config = dict(
    model='autoregressive pixel model',
    dataset='short English words printed on busy colour backdrops',
    train_examples=45211,
    image_size=16,
    horizontal_flip=False,
    levels_per_channel=4,
    vocab_size=65,
    arch='transformer_decoder',
    width=384,
    layers=8,
    norm='layernorm',
    norm_position='pre',
    activation='swiglu',
    mlp_ratio=3,
    head_dim=64,
    fused_qkv=False,
    bias='none',
    qk_norm=False,
    layer_scale_init=0.01,
    parallel_block=False,
    inner_norm=False,
    positions='rope',
    tie_embeddings=False,
    init='trunc_normal_002',
    residual_init='scaled_by_depth',
    optimizer='muon',
    muon_scale='original',
    lr=0.0093,
    momentum=0.85,
    nesterov=True,
    orthogonalizer='newton_schulz_5',
    adamw_lr_other_params=0.001,
    steps=9200,
    batch_size=64,
    epochs=13.0,
    lr_schedule='cosine',
    final_lr_fraction=0,
    warmup_steps=460,
    weight_decay=0.03,
    adamw_weight_decay_other_params=0,
)
Rows from block 2 of a small autoregressive pixel model, named by matrix and row number. Rows with one number belong to one neuron. Each number is 128 + 32 x the weight over its row's rms, rounded and kept within 0 to 255. All counts start at 0. After the name is the row's rms in percent of the matrix's.
After each neuron's rows are labels from the 100 images, of 14976, where the neuron reaches its largest size: "responds to" is what is common among them. Only what is clearly more common there than usual is listed. The data: short English words printed on busy colour backdrops.
# gate: MLP gate (model.blocks.2.mlp.gate.weight, 1152x384), inputs 96-191
# fc1: MLP up (model.blocks.2.mlp.fc1.weight, 1152x384), inputs 96-191
# fc2: MLP down (model.blocks.2.mlp.fc2.weight, 384x1152, transposed), outputs 96-191

gate.473 137 [101  99 113 129 149 109 183 135 161 154 107 117 105 103 135 107 152 175 116 128  91 122 187  90 174 120  58  85 117 129 127 139  95 117 125 107 110 125  85 116  86 120 135  94 103  93  61 155 134 139 128 150  81  93 171 125 140 170 165  79 105 160 118 164 144 110 175 133  99 224 111 105 119  85 144 111 131 141 111 118  87 151  64 113  43 128 138 158  85 134 181  98 102 157 126 135]
fc1.473 127 [131  93 192 154  86 121  78 123  91 130 134  87 129 191 183 121 159 121 165 145 121 168 107 181  99 143 126 179 130 124 116 122 119 138  87 155 147 136 161 143  88  84 134 128  76 181 167 106 113 143 149 195 175 160 114 124  68 143 128 109  71  64 131 130 108  97  87 138 107 124 105 193 129 158 137 154 112 102  81 147 136 157 127 119 172 218 149 139  50  69  80 126 124 146  80 129]
fc2.473 133 [ 59 133 111 138 153 127  95 125 125  87  90 129 121 100 172 130 168  70  89 178 194 161 164 117 113 123 113  77  89 103 121 131 116 166 171  28 143 139 117 150 132 110 162 175 118 130 156 111  92 131  83 121 125 142 117 113 147 131 141  98  66  95 128 132 147 100 210  43  75 149  72 135 117  95 154 164 130  94 146 139 159 123 136 155 107 111 140 105 114 153 113 126  97 148 168 168]
responds to: brown ink

gate.569 045 [ 51 130 110 150  85 168 112 121 118 170  86 128  91  93 105 157  76 119 138 137 173  67  59  81 108 168 130 132  99 128 188 120 153 141 128 102  94 126 131  98 142 162 125 155 130 126 134 123 122 184 143  72 181 105 130 110 110 118  99 175 110 113 179  61 157  87 128 150 101 178 126 103 160 138  99 171 142 106  63 112 171  79 119 113 139  86 129 124 109 134 188 155 170 112 164 111]
fc1.569 044 [113 137  93  97 113 146 126 106 123  92 106 156 162 117  96 137 116 179 132 137 149  61 151  79 149 131 104 119 147 136 154 118 112 106 124  92 120 140  83 108 107 138 119 135 136 131 101  99 173 125 125 104 163 113 145 119 120  72  62 151  94 162 157 168 162 122 146 139  92 108 106  77 117 168 137 116 127  89  79 151 125 132 117 159 132 138 131 193 118 106 181 161 126 106 216  95]
fc2.569 050 [135 110 111  47 151 112 145 140 109 166 157 130 174 186 166 151  97 116  90  94 174 155 204 120 178 161 170 133 144 112 142 173 134 107 142 218 147  97  98 226 110 118 194 150 122 131 148 125 120 136 157 159 113 116 160 132  87 196 120 147 117 101 145  78  65 135 124 104 137 120 153 169  70  69 102 145 137 144 197 156 124 129 123  92 126 104 127  67 148 144 139 140 116 182 105 123]
responds to: blue ink

gate.175 110 [ 79 144  65 132  99 157 182 134 114 223 110 155 100 146 218 141  68 168 166 156 131 102 145 161 140 126  81 142 147  70 145 104 114 128  81  68  89 138 186 127 171 149 159 137 147  86  80  97 127  95 158 109 111 103 144  95 118  98 127  76 131 158 101 174 123 180 162 163 129 137  80 147 165 113 118 111 185 143  82 101 123 143 131 124 109 144 112 115 145 103 144 158 100 126 128 170]
fc1.175 109 [141 162 123 145  95  41 107 132 157 108 191 163 168 122  96 116 114 171  85 138 119 147 110 154  84 137 149 100 162 133 184 115 122  91 107 109 155 121 148 161 132  69 148 111  95 119 158 182 133 200 126 125 126 119 162  98 119 108  88 144 106 113 168  92  88  82 112  93 125 122 165  92 144 114 118 135 192  74 115 169 123 147  81 151 140 149 125  99 184 166 131 164 134 168 124 182]
fc2.175 107 [ 60 115 123 113 106 135 181 135 155 103 132 102 144 130 128  73 106 112 172 164 135 181 185 177 159 200 136  80 170 114  91  93 130 170 124  62 134 149 115  60 128 141 147 201 104  96 158 143 128 109  98 141 143 114 119 106 120 158 172 123 179 150 110 159 154 198 156  67 144 136 145  84 155 164 169 113 174 139 139 111  84 140 121  82 150  72 172 162 111 112 104  83  64 129 156 142]
responds to: black ink

gate.218 105 [118 158 106 126 157 157 156 120 104  54  76  75 103 117 110 144  90  68 140 113 137 139  88 153 100 115  89 141 128 107  59 169 112 124 135 134 154 200 159  92 120 174 105 113 101  38 179 133  42 128 122 110 158 181 143  74 167 114 111 163 125 135 134 116 138 114 110  97  62  93 166 113 147 171 120 106  49 107 151 187  93 167  69  79 142  99  93 162 155 145 138 165  60 154  95  54]
fc1.218 107 [115 140 143  89 153 120 106  96 146 159  57 122 196 185 149 218 116 119  90 158 136 137  96 106 147 128 133 122 142 127 166 149 104 139 106 120 126 104  83 169 135 121 150 150 139  95 153 152 138 130 168 166 118 109 100 167 120 145 144  94 116  54 114 132 139  90 135  94  85 156  63 151  96 115 154 130 177  99 148  76 107 118  88 166 124 139  71 164  92 121 160  74 167 141 118 131]
fc2.218 107 [184 149 164 175  85 162 143  87 155  85 118 132 143 127 122 175 100 147 149 130 122 106 151 147 148 190 174 171 168 147 183 116 187  93 133 104 170 121 130 104 160 166 124 109  92 102  80 159  59 153 108 126 174 142 102  83 142 100 134 126  75 120 120 125 133 118 126 130  91  88 175  95 179 119 104  99 133  96 131 115 100 110 195  66  69 107 139 125 122  85 141 134 120 122  70 146]
responds to: red ink

gate.597 130 [132 145 104 143  94 183 159 109 156 162 110 123 115 104  78  92 164 164 135 144  80 111 135  93  97 141 137  66 100 139 141 132 146 148 100  76 173 107 101  85 117 164 169 109 127 206 182  98 102 156 103 174 114 110  96 137 155 131 155 124 132 112 142 123 128 127 134 132 104  97 112 130 162  93 186 100 102 164 136 136 117 204 116 172 165 183  75  78 133 116 159 143 137  98 165 157]
fc1.597 134 [ 86 125 163  87 147 196 157 105 132 124 132  99  69 140 167 161 142 117 185 112  59 149 117 162 140  68 136  83 178 109  96 154 145 131 134 146 132 142  93  89 146 118 171 148 152 128 147  92 144 159 136  85 168 143 114  54 139 121 168 164 156 105  89 144 104 142 112 157 161 150 157 136 133 120 100  96  98 186 105 122 119 100 171 150  66 139 169  68 130  66 109 104 138 139  95 102]
fc2.597 135 [139 122 105  87 141 160 169 110 157 152 159 115 141 112 120 122 117 108 157 155 118  30  94 142 125 142 165 178 162 122 129 130 136  92 213 153  79 127  96  98  75 153 115 109 112 182 195 165 154 153 130  98  97 146 110 100  78 138 140 123 175 129 113  87 107 158 117 151 129 126 166 126 106 114 179 137 115  67 158 124 145 130 147 161 159 123 165 193 147 117 168 134  90  84 109 153]
responds to: red ink

gate.440 089 [144 108 105 141 128 104 150 132 176 135 153 106 140  65 165 163 106 119 124 176 209  97 103 102 127  86 108 122 149  98  98  58 150  95 128 147 103 137 107 105  88 159  86 123  80 133 115  93 165  80 106 107  95 121 170 115 143 119 149  71  93 116 131  94 149 103 172 146 127  73  96 156  96  69 193 103 127 122 108  95 128 172  85 135  94 158 110 149 145 122 168 112 126 107 153 139]
fc1.440 094 [101 126 123 149 118 115 140 122 152 113 143 111 102 101 149 158 125 108  90  76 134 128 164  65  77 126 121 135 111 168 108 113 143  95 121 171 176 113 100  93  92 124 116  74  65  96 168 133 119 150 117 133 165 205 143 101 155 152  90  95  91 131 135 122  81  97 107 121 109 163 149 128 131 103 142 129 121  92  91  94  87 138 105 116 157 146 119 180 144  80  98 116 132 109 152 129]
fc2.440 086 [148 133  88 172  61 125  89 133 149 158 128 140 106 169  88 151 143  67 120  99 144 147 115  76 139  79 156 102 104 161 133 162 203 143 122 132  63 152  88 102 170 126 117 137 127 101  90 117 163 202 155  78 138 102  92 152 136 141 146 108 178 106 125  55 127 101 145 101 114 147 104 153  98 147  78 157 128 151 112  70 109 134  95  87  83 139 148 146 134 128 126 115 102 117 125 123]
responds to: black ink

gate.343 041 [105 133 147 157  97 158 114 165  81 152 131 170 157  84 186 178 137 169 140 153 156 149 103 111 134 132 101 174 124  87 126 146 150 169 129 135 121 122 153 129 116  88  54 148 115 151 116 169 124 145 166  95 205 162 130 147 154 187 136 195 147 153  97 150 100 100  99 137  83 109 106 186 143 121 144 155  96 125  52  76 185  93 183 115 124 132 153 116 142 107 158 106 140 136 106 136]
fc1.343 042 [110 145 185 100 123  95 146  98  95 114 174  68 136 100 130 114 152 175 196 103 114 125 117 202 132 134 143  38 152 160  93 109 113 153 105 153  95 125  99 118 172 156 117 131 115 148  66 121 146 124 135 102  90 104 151  91 159  87 144 135 124 123 128 149 152 173 130 110 155 128  67 155  79 141 171 126 135 163  88 106  85 112 111  85 143 145 162 134 171 100 119 160 132 169 134 108]
fc2.343 041 [116  88 168 150 129 170 115 158 135 174 178 129 138 107  83 161  36 122 162 156 132 134 115 100 113 175 162 173 168 124 123 129 110 108 119 189  89  78  97 101 143 163 148  54 169  66  96  90 118  49 145 127 137 139  91 126 111 134 106 133 137 137 170 124 165 135 132 136 110  84 116 120 164 134 115 157  73 128 120 140 155 145 176 109 149 141 132 165 164 157 195 180  96 116 145 134]
responds to: blue ink; teal ink

gate.24 032 [199 144 130 130 168  99 123 116 135  87  82 170 132 145 131 109 141 130 108  98 127 110 122 105 107 147 121 162 140 145 110 176  91  83 100  93 138 166  87 122 150 221 187 100 137 116  96 127 106 115 110  67 122 132 114 108 149 174 128 123 120  97 168 147 114 110 196 159  82 113  47 196 166  91 110  96 107 126 137  84 178 107 164  86 124 163  89 122  83  89 127 102 126 150  78 128]
fc1.24 038 [102  97 135 104 104 131 115 159 145  95 135 133 132 141 169 143 123  65 123 181  73 149 153 183 135 133 168 153  97  91 125 133 138 101 154 162 135 135 139 142 149 128  95 166 100 112 116 183 129 157 131 131 132 144  93  81 190 113 145  79 153 150 115 130 137 126 126 186  45  95 168 101  94 148 101 128 104 156 123 159 119  73 123 118  94 153 100 153 162 119 174 134 127 156 109 163]
fc2.24 033 [147 121 127 149 129 137 164  86 176 132 113 148  55 168 103 141 128 118 165 108 124  96  92 122 156  92 165 131 136 138 139  77 133 118 117 122 131  94 176 117 109 106 178  78 151  97  97  68 160 107 126 152 122  89 108  74 127 187 160 114 174 124 109 147 102 102  92 138 195 115 177  98 147 213 132 123  94 128 150 111  79  81 121 170 127 125 111  77  98 118 194 103 161 117 127 147]
responds to: brown ink; red ink

gate.453 053 [109 140 150 102 146 133 106  90 104 145 161 101 108  82 175 127 160  70 121 123 126 138 156 117 110  86  82 142 155  78 102  92 144 151 129 145  97 107 138 100 115 162 115 143 151 108  76 110 125  68 169 121 144 121 112 106  96  97 115 102 109 100 146  57 107  84 156  90 106  97 149 177 101 172 135 129 108 110 141 108 187 151 128 128 155 110 119 113 146 121 129 158  67 157 134 142]
fc1.453 054 [116 164  92 146  65 131 154 128 170 133 112 190 120 152 115  70 130 192 133 186 156 127 137  88 110 119 158 130 160 159  93 112 139 130 126 110 110 173 177  97 104  86 133 145 129 123 132 135 126 134 112 126 138  97 163 132 137 118 130  84 133 223 102  86 129 125 161 154 172 133 151 145 143 129 129 119 123 122 123  79 101 165 128  93 252 121  93  91 156 109 121  84 118  75 139  81]
fc2.453 052 [143  75  71 164 106 142  45 160 148 126 121 145 106 169 145 170 109 106 131 136  81 115 152 158 134 121 167 128 140 131  46 126 203  82 135  86 136 123 120 107  86 203 154 136 115 188 168  80  77 134  91 147 148 169 143 178  71 120 147 111 115 131 148 120  92 134 142 166 132 155 133 103 100 100  97 129 113 127 136 155 115 120 187 143 184 129 156 129 171 142  71  91 151  85 143 155]
responds to: brown ink

gate.298 122 [134  71 153 134 145  81 140 105 135 109 133 130  78  90 141 120 122 125 135 145 108 177  97 122 161 129 124 160 148 141 151 134 104 102  80 106  93 116 142 119 133 160 134 103 134 172 106 157 125 143 107 156 184 135 162 113 168  86 128  98 108 130 107 104  79  99 147 156 128 116  82 114 141 161 115 136 138 135 140 137 161 134 132 136 173  99 177 123  82 124 133 125 155 173  51 103]
fc1.298 119 [148 128 137 126 140 100 183 147 152 148 134 137  60 171 125 148 119 124 120 175  41 136 122 132  63 128 111 136 113 216 147  35 118  90 130 111 103 123 153 167 193 114 128 116  74 101 127  97 105 107 127 198 175 156 128 130 159 148 105 130 142 127 138  78  61  97  85 115 198 193 115  87 121 102 158 145 155 112 117  94 118  98 122 103 141 118 125 128 155 114  89 157 178 110 108 162]
fc2.298 113 [105  97 197 100 119 132 171  98 139 143  85 137 145 120 125 130 167 141 116 103 128 102 181 180 109 136 141 159 154 132 123 143 104 116  45  79  97  76 107 150  75 171 134 121  89 107 116 147 187 147 163  81 116 163 111 130 139 150 112 115 177 181 143 114 116  55 142 106 140  81 109 140 133 169 160 101 154 133  55 130 105 104 121 133 147 106 123 170 108 120 140  77 135 127 158 135]
responds to: black ink

gate.81 067 [170 184 106 160 154 128 134  80 169 126 116 133 111 133 129 152 148 117 167 139 118 150 131 132 122 102 111 112 131 113 124 141  77 147 116 134 175  94  95  89  65 138 176  90 123 106  62 101  57  99 128  78 136 144  90 165 130 137 155  98 146  88 145 159 123 127  76 104  78 108 131  62 125 144 155 175 116 128 123 116 159 132 133 165 120 191 118 141 141 170 136 150 129  79 144 172]
fc1.81 074 [129 128 139  97  90  98 101 111  68  63 155 178 131  52 130  95 112 123  79 147 133 147 119 140 133 142 106 171 143 100 148 112 138  62 104 134 110 130 110 189 132 145 121 163 143 163 198 150 188 155 143 171 112 147 106 102 136 136 117 155 102 170 104 117 157 159 114 171 183 110 169 187  96 110 116 110 145 136 105 121 153 146 154 167 123  80  98 127 186  72 138 137 125 177 151  78]
fc2.81 077 [154 231 117  52 149  92  88 115 119 117 131  98 117 114  88  98 115 127  52 116 135 123 155 103  94 126 132  94  93 120 117 157 145  99 116 198 158 122 195 109 113 179  99 116 122 132  98  93 112 144 163  95 148 153 184 135  93 136  92 100 142 157 129  84 137 109 176 119 121 169 134 146 111 232 156 142 113 101  93 115  62 108 121 139 131 168 103 143 141 142 146 109  79 138 188 135]
responds to: black ink

gate.443 135 [102 164  94 119 103 103 114 103 146 134 127 164 105 168 102 178 159 140 172  88 136 106 121  87  88 150 113 163 139 157 143 116 127  77  65 120 104 155 107 114 123  68 148 119 112  77 106 143 109 154 137  92  58 185 131 147 180 144 133 186 110 111 114 102 162  83  90 136  78 151 149 105 105 138 172 113 144 142 143 136 118 131 164 227 141 175 128  65 181 135 115 108 142 202 157 188]
fc1.443 132 [149 165 111 198 183 126 147 135 131 165 119 154  82  99 142 126 117 126 108 117  99  66 105  94 116 107  50 130 165 120 112  92  97 147 142 123  78  94 116 165 118 140 189 141 162  77 170  67 102 171 191  58  83 148 157 153 181 156 102  76  88 147 127 158 119  85 168 103 145 166  80 145 144 122 127 138 180 157 118 114 113 181  97 177 145 123  66 118 106 156 125  67 171 151 136 196]
fc2.443 133 [ 88 118 129 118  92 119 157 139 123 126  99 162  97 103 173 130  28 154  13  89 182 125 119 134 158 147 115 113 123 119 123 145 166 161 110 126 134 132 121 186 112 124 136 196 112 137 155 164 149 179 116 174 209 131 133 165 138 141 175  90 123 134 133 161  79 129 121 140 186 125 104 158  83  81 164  74 125 138 166 156  55 123  75  79  62 160 173 170  98 134 106 132  82 161 120 121]
responds to: blue ink

gate.575 136 [ 74 112 132 114 138  86 128 151 120 182 139 120  92 107 152 116  79 138 130  92  93 176  78 105 165 110 121 162 101 145 152 124 148 153 138 104 174 165 136 115 148 160  96 122 118 142 181 197 110 155 159 196 138 159 142 163 145 143 137 121 181 135 136  73 103 102 120 144 137 106 111 111 166 154  85 111 104  69 125 160  99 122 122 111 176  79 129 120 103 164 200 115 170  92  75 109]
fc1.575 134 [ 69 109 161 139 133 144 109 131 155 208 161  66 159 148 102 113 144 160 124 148 134 153 143 150 126 162 127 108 151 124  75 113 121 134 149 172 128 131 173 154 214 141 133 103 170 118  56 153 113 128 136 120 101 167 129 112 126 142 103 113 181 115 152 115 164  27 116 145 148 123 117 120 116 170  48  95 141 100 104 131  96 165 174 107 130 135 110 145 134 132 134 131 123 120  97 112]
fc2.575 132 [128 167 128 114 136 115 137  56 144  70 151 125 134  75 142  99 103 138 168 107 124 138 123 153 174  70 170  73 129 143 192 147 143 132 136 149 117 118  81  93 124 138  79 216  92 118 117 173 189 111 140 166 136  72  98 130 139 131 111 173  65 133 139 133 143 119 119 116 125 146 118 107 106 110 134 139 145  96 115 101 164 117 108 137 122 101 128  51 117  82 185 132 178  51 175  99]
responds to: black ink

gate.177 046 [ 49 141 136 123 125  83 127 118 116 193 135 168 133 105 137 156 100  82 143 103  72 138 169 145 117 131 191 116 164 139 118 137 139 112  81  98 103 145 148 123 211 127 159 122 143 189 131 154 116 132 140 191 142 207  68  82 159 100 112 125 114 140 116 179  89 108 107 104 163 151 118 122 118  96 119 171  66  35  83 179 169  78 179 102 119  83 119 143  90 144 170 163 153 177 125 146]
fc1.177 051 [ 99 129 126 128 120 103 128 159  94 172  53 140 122  97 130 119 106 181  57 119  60 151 192 114 131 122 147  93 190 193 137 108  95 107 145  72 126  97 110 166 171  98 136 117 135 148 167 118 116 115 107 139 138 148 101  78 134 110  57 158 142 127 137 131 143 129 100  69 137 130 131 124 119  69 111 134  70  70  68 167 112 129 115 120 100  73 119 168 147 151 100 132 146 171 148 128]
fc2.177 047 [124 147 158 156 115 156 151 180 174  74 132 134 129 171 145  80 114 121 156 140 124 197 190 122 125 118  99  55  68  94 124 137 120  69 135  95  89 159  78 132 131 170 103  95 148 150 105  82 162  91  79 157  95 137 176  64 138  82  86  88 148 108 153 146 110 162  67 104 127 134 134 130 141 209 123 137  64 121 129 119  89  83 112 148 172  66 183  83  79  89 157 155 147 106  71 108]
responds to: brown ink

gate.295 037 [132 108 105 136 172 133 136 168 152 130 162 133 130 142 142 168 165 164 102 132  95 170 111 114  51  83 155 134  95 146 189 145 113 179 121 149 146 143 167 172 132  55 139  82 119 132 171 137 174 147  89 138 180 121 118  90  55 156 136 131 170 118 120 168 127 105 106  81  95 168 138 104  70 153 144 111 101 127  74 120 108 171 120  97 157 112  89 134 128 137 165 157 146  80 113 156]
fc1.295 039 [139 152 146 125 155 114 139 147 164 154 162 146 147 124  91 169 158 170 169 131 122 142 138 104 151 115 130 117 185 136 144 143 125 111 122 110 135 135 121 144 157 136 133 117 110 141 106  68 139 194 118 116  96  90 153  68 120 151 109 129 133 131 147 182 121 128 108 115 158 111 101 159  87 120  86  93 143 101 174  76 159 127 116 150 169 118 146 134 160  91 149 112  95 166 124 152]
fc2.295 039 [ 98 180 173 105 108 120 123 104 140 136 119  85  93  97 127 124  94 114  87 158 147 167 148 164 127 138 201 145  97 130 110  69 150 201  87 109 133 159 134 135 179 119 128 107 134 167 121 140 156 114 114 203 136 106  73 157  92 137 114 108 123  65 121 131 125 135 100 153 110 150 119  83  95 156 146 130 143  98  74 137 180 111  47 110  78 106  69 155 134 122 144 135 172 113 169 131]
responds to: white ink; pink ink

gate.511 154 [ 96 123 138 166 101 111 134 213 147 168 102  78  69 117 129 109  94 196 131 102 178 145 141 123 177 122 160 184  72 111  60 146 115 139 104 111 181 166  68 127 151 156  92 122 110 115  83 112 173 132 136 148 154 111  72  85 119 145 133  69 101 160 170 115 168 145  77 185  84 110  92 131 116  64 152 133 107 134 120 121 192 143 128 115 141 125  96  88 101 118  95 105 139 135 128 108]
fc1.511 143 [130 153 136 138 150 138 100 110 125  66 142 143 153 125 148 118 118  44 203 118 112 172  80 173 154 146  56  89 153 127 128 129 158 128 134 118  69 109 167 126 116 118 135 129 153 248 156 128 113 113 128 171 101 182 173  83  55 154  90  95 131  90 129 184 108 151 117 152 189 150 126 153 124 138 115  90 185 102 142 167 131 124 145 102 108 147  91 174 156 106 173 159 123 125  99 123]
fc2.511 140 [149 128 111  74 163 124 121  87 167 107  59  96  88 133 155 189 139 130 108 131 133 136  42 141 115 143 129 142  81 153 114 124 131  99 138 157 152 110  41 128 166 180 134  72 116 156 183 174 135  80 129 103 134 141  82  55 159 129 149 146  26 192 120 115  58 211  90 132 156 128 155 119 105 176 155 104  96 134 110 176 114 129  57  91  64 103  97 176  76 138 101 139 140  90 177 157]
responds to: black ink; bold

gate.77 106 [110 118 123 124 125 126 193 120 106 129 118 143 123 131 107 222  98  96 148 122  84 106 132 123 146 112 132 155 128 157 195 116 120 123  87 119 114 179  92 112 119 113  79 134 167 101 190 208 100  97 145 115  36 124 142  21 179 182 107 125  88 222 160 106 155 144 124 130  82 187 136 138 166 111 131 156 125 124 164 133 163 142 127 129 156 112 139 115 114  74 102 138  81 126 128 100]
fc1.77 109 [164 125 166 150  80 124 202 100 106  78 130 200  52 117 133 132 119 170 163  71  72  86 158 110 108  91 120 120 141 102  97 157 118 144 122 136 136 152  90 149 144 169 166 134 197 145 111 135  80 103  67 164  78 190 114  81 128 109 130 148 128  85 120  44 140 142  76 142 154  87 148 102 146 140 115 184 107  82  76 124 120 106  94  65 154 186 127 119  71  96  71 160 107 173 102 123]
fc2.77 109 [148  21  85  73  86  71 192 100 151 118 118 148 127 116 106 119 163 109 167  96 115 172  45 151 100  85 165 119  81 127 123  94 151  96 144  73  69  81 125  86 153 105 175  93 116 135 130 108 152 115  93 110 154 121 137 165 108  77 152 155 156 103 125 146  56 100 126 154 177 182 163 128  40  19 174 101 126 104 114 103 141 136 143 110 128 132 152 124 123 149  97  95 145 167 125 167]
responds to: brown ink

gate.318 113 [160 152 140  89 115 137 146 198 116 178 141  97 104 128 120 207 160 119 127 174 129 134 111 131 121 124 121  93 156  92 183 158 105 169  97 135 161  91 100 174 133 105 109 174 118 166 130 153 154 118  75 164 140 163 129 137  71 133 121 123 125 122 135 107 173 126  71 194  95 122 148 131 122 150 187  92 105 150 175  80 153 134  98  80 153  85 177  61 161 146 143 148 131 162 106  90]
fc1.318 112 [154  86  64 190 138 102 140 102 122  75 149 109 196 114 139  86 104 122 158 124 142 159 120 126 117 137 108 102 112 114 142 139  98 128 132 125 153 193 212 131 112 127 118 114 154 170 150  90 144 161 167 165 140 181 101 183 146 128 109 132  91 138 171 151  93 157  90  65 145  96 160 130 165 110  73  88  86 155 145 132 107 153 133 123  74 162 133 109 138 106 127 125 113 164 175  99]
fc2.318 109 [150 148 105 138 109  98 134 102 137 124 115 132 118 160 152 147 120 152 118 140 164  82 102 163 139  90 148 204  83 131 122 168 147  93  97 142  92 110 141  90 133 173 182 162 127 177  85 110 122 123 126 119 112 100  85 147 167 149  98 114 155 131 164  79 155 124 150  98  81 132 107 108  67 157 121  94  80 112 119  71 143 123 109 202 123 111 138 207 123 135 137 170 139  82 201 101]
responds to: black ink

gate.493 085 [ 95 145 108 165 187 115 138  88 168 174 115 109 141 134 113 107 162   7 150 142  65 160  97 140 139 121 133 141 169 147 123 126 184 106 169 128 165 102 169 148 100 111 117 116 161 184  69 139 107 144 153 143 127 131 159  98 143 184 161 164 164 152 117  88 134 117 102 157 150  82 147 172 132 158 109 107 156 154 157 145 166 119 114  75 123 125 171 146 104 127  77  83 119 132 149 144]
fc1.493 088 [131 171  65 143 146 189 121 146  96 119 118 153 126 135 118  99 179 158 198  77  85 125 130  86 128 143 126 145 149 156 107  77 117 109 132 151 144 152  98  63 116 102 108 101 199 124 107 148 116 149 111  53 125 116 192 144 126 102 164 128 138 107 109 182 200 148 139 127 119  81 109 141 121  92 167  93 132 139 123 139 118 151  95 157  93 101 115 153 127  93 136  98  84 140  79 130]
fc2.493 083 [137  65 151 112 117 162 133 139 104 119  89 106 163 116 118 132 174 170  83 146 113  76 132 103 156  91  77 130 140 148 155 154 199 122 162  97 147 116 109 122 130 119 179 177 116 150 157 108 110 150 149  87  63 127 133 167 139 138 127 130 100 146 116 119 124  91  95 103 155  94  96 152 191 111  71 108 126 117 112  95 146 142  93 139 134 136 144  68 164  91  64 134 108  53  82 150]
responds to: white ink

gate.309 129 [ 90 138 133 125 164  97 143 142 123 135 178 220 143 152 127 100 140 101 130 110 152  96 161 139 166 136 194 132  86 162  91 115 139 119  94 145 162 138 128 202 149 122  93  87 126 161 102 118 148 127 116 191 110 143 113  75 112  62 173  71 134 121 119  72 142 142 174 143 123  91  76 156 208 127 138 118  84  98 148 147 126 162 160 155 165 177  93 104 103 159 110 145 158 132 107 158]
fc1.309 136 [104 158 157 132 157  79  95 117 121 125  88 143 157  73 131 215 123 177 148 114 102 135 138  79 134 156 143 132 136  92 150  82  83  71 168  74 147 136 137 111  70 107 126 112 135  84 116 150 118  54 120 167 167 110 116 145 126  88 117 107 118  82 130 212  78 114 144 143 100 121 131 157 107 140 154 175 151 118  96 153 129 178 127 132 107  83 118 130 205 174 141 136 101 152  67 142]
fc2.309 137 [ 62  79 164  99 117 125 138 179 112 160 113  74 132 155 146  79 151 144  85 114 127 156 123 185 181 146 164 149 150 157 115 120 205 150 118 123 102 132 146 174 133 127 124 139 156 114 175 127 100 110 123 100 145 128 153 110 120 115 140  91  97 168 151 141 143 149 133 135 136 199 194 121 133 107 213 123 136 115 109  95 108 135 126  88 108 143 189  92 197 111 142 161 137 117 172 131]
responds to: brown ink

gate.366 106 [134 149 139  54 158  88 171 159 108 129 186 132 130 174 113  88  83 114 155 148 119 149 138 144 157 104 165 133 110 159 119 126  52 187 122 130 105 125 119 135 198 121 176 163 119 168 153  88 122 125  92 144 106 135 177 144 140 113 112  90 138 116 160 183 181 112 125 131 105 150 161  80 145  83 130 143 149  89 127 112  78 166  62 120 101 166 186 203  82 141 126 130 182 113  84 119]
fc1.366 104 [ 56 134 108 112 123  80 134 101 117 161 122 141 156 154 116 173 125 132 129 162 114 152 114  89 162 125 140 135 118 103 163 123 124 165 126 115 128 141 130 207 125 132 107 122 111  73 159 151 135 146 144 168 120 113 131 150 114 128 175 126 146 106 113 117 157  99 161 118 155 187  62 142 119 162 136 102 135 108 179  94 134 116 137 140 125 139 169 121 178 135 112 131 155 144 146 184]
fc2.366 102 [132  93  79 131 119 129 173 177  97 105 136  82 109 200 153 110 142 106  94  71  99 131 131 153 107 132 125  93 172 134 136 109 111 138 148 161  64  69 133 159 140 121 168 162 132 145 114 160 119 113 146 120 142 115 145 100 123 144 156 130 160 165 141 126  95 143 125 118 145 152 165 172 118 150 142 112 189 135 112 110 161 133 163 128  89 154  96  87 149  76 146 141  94 126 112 133]
responds to: blue ink